python train.py --encoder_arch="densenet" --model="image-text matching model" --fusion="prefix" --vocab_size=67 --optimizer="soap" --precondition_frequency=10 --batch_size=64 --final_lr_fraction=0.1 --warmup_steps=760
Rows from block 17 of the image encoder of a small image-text matching model, named by matrix and row number. Each number is 128 + 24 x the weight over its row's rms, rounded and kept within 0 to 255. All counts start at 0. Numbers have three digits each.
After each channel's rows are labels from the 100 images, of 14976, where the channel reaches its highest value: "responds to" is what is common among them. Only what is clearly more common there than usual is listed. The data: pictures of board games with random positions, seen at a slant.
# conv1: bottleneck pointwise conv (encoder.blocks.18.conv1.weight, 96x328x1x1), inputs 164-327

conv1.33:098119134077091114082095178126100073135077110157124100120105100095129118122144143154087104073124149139100086117081104115141118117095102147098098146125117102114158135148179108128141096114100098113140124176119150074097122099096125082146129102129095132127119132121163125100081123137100110104116123158110127142089122133106139120115132139109096135132160103121135137123131144128123120113132123095149142156105107148111114096104148128111169105128135122174134182127124157103116122113149133088125126141
responds to: stones on a line grid

conv1.57:135118132097147119140090104088101135111134178188188124121185126127124101093109118111156134091151151135122096100108127162133105140123129120142109112141149139117127114108123185066087099115118114142073120120109128094151114141106104142133110146091139144154146117149061102155149126094128104096182112108137098117130147099150138124111153120125089123148124132142117119111082129114144134125128074126124102118103135115127129097143165124147157130137137155087155138084138066106148117091188155148164115150
responds to: draughts

conv1.93:089125141159093100146195113143147117185094168128089108093158136140171142103142113120134112130115124103126109133120126097087112155137110143129107079133118127141120107117124119129123141112110139151139142159096131153101140162096115139119124160133115127100114129116132114072099103106120128119149141160112127134130101084139093167131118133104178124117101130113113114124127114154103129138071110120111121099121095163114133109124089115174134122099112120079134134134071093123107090089113113093172123116
responds to: draughts

conv1.40:141172170123108167080116120130128119107142104106183133153115125089135149137166114110127102121143144125109102142122118137125108129134149112100096138116095182095171096137146109149143108133141121131146077136149089154124112129111153118180098140161118117109146104121129139106153101145156112151141128101139124115126132126083134106154163161170100080151125133126152125123111134156102139117097111144157147074107115121141150115128124117116151132122090169126111142107136128125129142134120128148093134131
responds to: stones on a line grid; nearly empty

conv1.46:167159165162139127148110170107143134118106104094159141171114102156126108137138147135144130111117186101160150140104146157122153124145085138092123162089130104123122135120107129152182131112115130084120128135128160108117131116174106120138132158150136111134145125108092126133092114163150137123159118115136094147163137157098120111149202148107138115144122153115113128076127158099095092116139142100134109122138099111126102127120156130135117141098102121115147151095151106126158127157163181144110141179
responds to: draughts

conv1.72:153140126112110133130130113116118147137189136140110106116093127149116134137155138130123127104111155141119151141154160140133110127153153191152175147171141154132146113118136103146121131119122131122114152166106155140151185102146104128153141167123141127182141121134165141127142127150126170136147129125131143141091143140142129137105164164157181164145110144150130148147174096140167151110130152158157145152137127125143184147179171153158117181156144128152116143147173168131140165138155138144163143145
responds to: discs on a green board; noughts and crosses

conv1.82:108130173114082095129114141133148135149133131160126128132139122137108095102159163174154144097128112136122127133097136125129099152141146152160126096131105127141123118138127133160119129145143126127115081144139169151146155109135104140117108144141146116121127151125131152137121155107133091123152125134124131170141124137112120116142120162170141132120143141140103145090095132136138111129120105123104144150131158121142113117138107147117134134118112163135134129158120134141147098113125183116137150160
responds to: discs on a green board

conv1.84:106150113110124117111125176128122138165119104128122105160148130152115156143102130102111121085104132111123121148136111124139118156140102172160168147157136115108137123096101142148145132114130130103158189121103157103114147141107147083135120105092126079125121083097098130120088107116118102117121139113088159152113174106105121160123089088109149136118137105078123116102185102117116133118110150111110145129103116141119134126079167116150134124095126112090164140117146141117145167160166125088114116153
responds to: stones on a line grid; second side has more; nearly empty

conv1.75:145100108128153099149125171115092126167155106101168103103130135133137144125115091102102139114089125107121125094111105096148155149141103155060103144112115100125113152089099084124142140113123131126186113142153095109162134126108130113111093124137148141093111105108106123142091137107099154118148182151135096155127124121149135159155122114127092155121147111113101163073132113161144107157128118114090121133096083135124135148135169091154106111102163105114114138163160131102105112121131136076132139106
responds to: draughts

conv1.8:132149118152145078105139124141124134138134140137117116145162103145139162152143178140129157147161171130165117147142120087103105167164128130143120133146152157153165159138110133140162136166129163139148153131156109176151141163166086126082126138165147107158131134114099136136119133141126136138141127125129158131138095130148113154151142128143123140110127126119106116149104182107121169149163090056114142155127165131132146136098133121174137144115145132102146128143158103165113117164133138128124155119
responds to: nearly empty; stones on a line grid

conv1.76:123124105122101137150115124067121117086139062091132113128152103103176122138114120124109125131125142133119121118110108159124118131121127084101112137120109133130132093147131117099166049113064160146167107103109101130117172130142078142131142098155148115090129139104112107099139123092149148159165144133126106162110111104127133172105106119090106101152117113125135132138105134167132169101141118130125091125122155142129118096160133099102114142128100126091126125095197136139123113145128128122074124142
responds to: draughts

conv1.92:105123229130105121136133124164108124089120099124120155142123128145104133134147145190171123124182126160108119139120105119100113144123135115101110152139135118125168120121140138133128090124145121123106073121161123162106100126163099128139159092162179151128099108095142148140153136097133110103134153106129126135096139130115100140115149193156106103117129104118126101084113117096136135102105125122123092114093101101114116123107110140117163132120133206124123147125152168154180085143121163099098156171
responds to: discs on a green board

conv1.68:087150096100130163103132127140163118143147142155127117131136097131162123126121126113134092114121085128137108110146120157127134155101143138148141184106129142141109134096142141113184111112107126100103120130118116121187125147110120122153133117143122126153178168165115105152195101119182139142146129129146108115162175146158153119090121122114154122153095145134149146135098138136168190140134170160140136151122094138117088119129141123152126121113097094136141146081158118076108083109131112114137098073
responds to: draughts

conv1.7:106134116112138121118123163124115121117094118089161135112132142148151106153163145147150122098131138126122154079124166117125131116143138156107126135136123128091143125133124095174081123104122119105155145124108080174099151114168134147142120099117163127139132087110116096138125092137096133120126124108120114125078137142105090094132166116127172133088125140116150127107113161140128100102115164107130104112102130114109121120118138185136111164147159134099116124115104112113130135129183145095151115184
responds to: stones on a line grid; nearly empty

conv1.87:110136129182123104124139135156136148130125140083058107136191144139094125140110131140139151155147160115147117125135177125119094109158150105115116118113130154121116157081128089090116148090091163135115166111111127128117116127112139138160100101098096111113114097136084125117091096133178135156101169117086114129108133164118105115130142100107108126096094147138118123123089108120131177135119126105130156104121121116139134154084148116140145090153142118088112112089145090083135124100135138134093121142
responds to: digit grid

conv1.70:114108121130176130112114152102102125154108155117143124152138154110094126144148121154140127122118123101122091136126126135133116152119140184153146151140143153146137137122142147165156167120109116165143134125162125171125158147145138117149109130119121165127130106155174150135158133121192155144146142154133104110129129125163158156140148136153113152137111091173144137123137147180152129162176172140129135127150137143137108164126143152154140151132202134128123158131108120114086159113154130142139105129
responds to: stones on a line grid; nearly empty

conv1.53:142110210109121090106112087145084108102107102102120110123107108101136150074130129155149091108186144176100127122104088131129089130086165138135120117124091111125145109109121108153130151120101132144114130087133122176148125103151128112110154127159142113143114119110139099126094114160106084114080119091132133120134122117113128132146122145154092081138133133130111096103097129117116090137078134146160127140134122128101105101109125135129159162153125184149121161127098141139142084120143206112110158180
responds to: discs on a green board

conv1.71:123107185152156103128128121108143122142162125136158092117171143141139122145124117170185107151176154127096172118165141133123124140131141145124107129163152128136098129118133117157132124137090131161117154121141135108102141113172135151107165143143080145124117115128136123135123103137153099147144144123145118158134129134123131153148166161141126148138096124159137138124158128137120163166122151160172112134144050164155131113155177130144121194125203133146139142146121156150131155159120142176106103101
responds to: discs on a green board

conv1.18:121122095099098094136136179176133134208126185139131114109107152174121138110142160121144126083134120147113155115135118129102088111119120140150139121155123137154141127159147149183123133198087126117124082183110101144124199127136116126151125136099138150151117108104116116141107110168114111107140102123115141124119131134163104134156116137107194205124124129163111103179174085123123130128094134134127157107129112135121179123114100193101123148160108118146113124099121104119082096142141122104207166108
responds to: nearly empty; stones on a line grid

conv1.91:119139101131122094143158107156158157132143117141112108155134159117127108146122139145152145119096130092165111095127113106123121142145142160172160107145113127121084122110108143129140116124090129178138111115147117145132104153118102138148157141151130119115116172130111118145157135120163150114131151152166128157181118134116157195133112140107114148146128092144124095117126155120113113112118100089139141155152093143099142134118169115106093138102102129101114159103132132098142131156145135116085142127
responds to: draughts

conv1.10:127153156141112122143119131174119137151113138129124135120160133159095161116161090154103125154151123157102102124127157128138143141119151155104124115125145156085132126142120137151136129146146104144160120140127127134112157116166134118145164115125180151183148120134130154172155122176121150117117149150140131161110133150105153136146192131149153143154128134180106095139148139152120183168131104147180142127165179116109123115157152199155103213200165130148112152123175090155186109151166176137166131181
responds to: stones on a line grid; nearly empty

conv1.55:153133096097132130170081099108127138093153103189129096118175108109116113145131131123130129119131102106158163131126143133138151158120148129152132111133136136141121107105083103091130143077111127190121095134109097100138108133128121096090147133074153097124129168127115132117131198128119128127124126141134107178162104123138138127130094094116107171135121121123111099126105073119089099108130094116145092139133151139130135128121135124122137106129143108087152105102133083099145084100109123109114139148
responds to: draughts

conv1.31:145122137104132140054128132113112159103123133095101134101160106126113111137093109129128096092169112154109135146156069136145137116149159115146112143136107106145151106117181120129117101160161140098132124139120111130080114128123099088127079127143126152124141112133162164091122130115128106127104126115130149123141177144154133132106127155144090116112134156089115160091166104119137116119149164140138108129164113110125108079127083092152164108135148134125077122102095137150127114112135114112087118135
responds to: discs on a green board

conv1.90:137142142153089140156109160135122133121125068087151088113121099165112130144147118144068128095117113142126129100154136103099112135159198162096118164126135122121124110107099107092109121157103123107102119149115145111165143122121068111136118108077133140138106128135118140127136107149137139118167089119121151121142118133107140173125162108117114181162157119168131124150125132089131155145124112127112111136087153071187109143146125176110177138165113125158101148126127120136126148104113128131092055138
responds to: nearly empty; stones on a line grid

conv1.20:115147116116130101154131210172141156208136160119132106124104115145120151133162157118138088145106098158124116162118168136133119159119118183188159151119129120134128128144161085201147121135113117130098140181146130144119211145135087124144138156093122172097095137090120078144146125140154131116119141100175133145145102149120131148164121123117200150138130101116104094132118118104117144105112146139106160118171114128085197166119142191108143159113139121146127143157115117154132098150135122159217180156
responds to: noughts and crosses; nearly empty

conv1.37:128106137125114111146117198134072111201129160108086103118146111140115140127169122151162114125102126158113133165150164137108130140141082163169168115154107128113151156146150119199119093136097110140103155171114100131096206133151125101125141146119103150150134158100146152144131108154153104113145145123120122113124126155111140117168111123142241140171110101155109105153182119103106112107114148136155149114130122131121171156111122178130136179167114090124106136173152136105111126149131150127178159130
responds to: noughts and crosses; nearly empty

conv1.22:112178145140099194126123158142158139149146149117148101122104131163147115148135109116104124110094081122131110109133113142114111140152096122121169145144146122106146133099139143128147110138122137149138150153141139140170143125117109111149094119127121135125146126180182129132148111101136171151124105131116129111155220134141155111182157137136127115161131161146184121147134121085180163092151147197157117121123144154161146110134122124144124125138111110177151130116126129112138123149137142119159120129
responds to: nearly empty; stones on a line grid; digit grid

conv1.64:103141143117101134115127126140134158148154112151146148159130148141146214115147129121136121142136126101136102135164150113198167150150109150145134169154158101137130154129156180159101099164112155140139161124180097172132175131105158115150153146112143139105150141140120179140125129113154125170161130093131119094129187131148138139155081169185114122128127159128158128141092147143152152142127180174151139134144129137150163145099156158153103141125120142164148146129171118126113108122139094116098137090
responds to: stones on a line grid; nearly empty

conv1.17:109126195114121128134119139149160122176134170129105130123098159158127153136158139171145133147142147158129165144144157117128132134150101120139127157117136154152181112160141121139149128171125116130150102146105101183110181109108091127167087120171093058090117150108104146149120130135106122097136151147087144137134147121088118132146124155153114133101128120134116089133099170154117120140102078083145099107117144127119152138144093125127124174161106160141081143142083125154152072113107152130152159113
responds to: discs on a green board

conv1.48:116133129112151119155155088116128123103095151131114145151113127115130157162101089139094124122095138147105130126118146091157117104126124089090091134144113181114117109094127143121134094091108109095125105095112117084148096129135139157088115126110126145118163126128114104100117110114109133131178111121106123136147070118099114135086132117096098087088137104119102129111147092119129117093109098061129081122103119148131112131142091085115124112083142079090129109118108116131107098146091089102090105133
responds to: nearly empty; discs in an upright rack

conv1.95:148125158153163125113128174154132149145135128120115147114124150122164123149146140151178146147157164179145167154152140132176123165145115148157148193130148114153179154109137140131108123159124144124131179135137133160119155136092127110100113139159122114073139128139114134111141122149156112132115143148140077178129154133113147115152097157170153151101116138116165136155160143135132153123122144092086151141147129119123148142175119143136112127088137165119111162159125111132174116125115147083153168083
responds to: noughts and crosses; discs on a green board

conv1.28:129108149157156139143130142104118161067135136181133143133140132127108128160171183152109141148166149153166123169183137082155149109116112153112116151161128099131156126123125162154126120167148135104131109159132138168135141122132172166125149176125154113155134144131161137145127147173133127164125135121138142138157122160153113137164148144154135134159150174146142157154143172162139134129133142110157137147144140138141103135133116142133169174135117141149114175163136145160147151113154117138121182148
responds to: stones on a line grid; nearly empty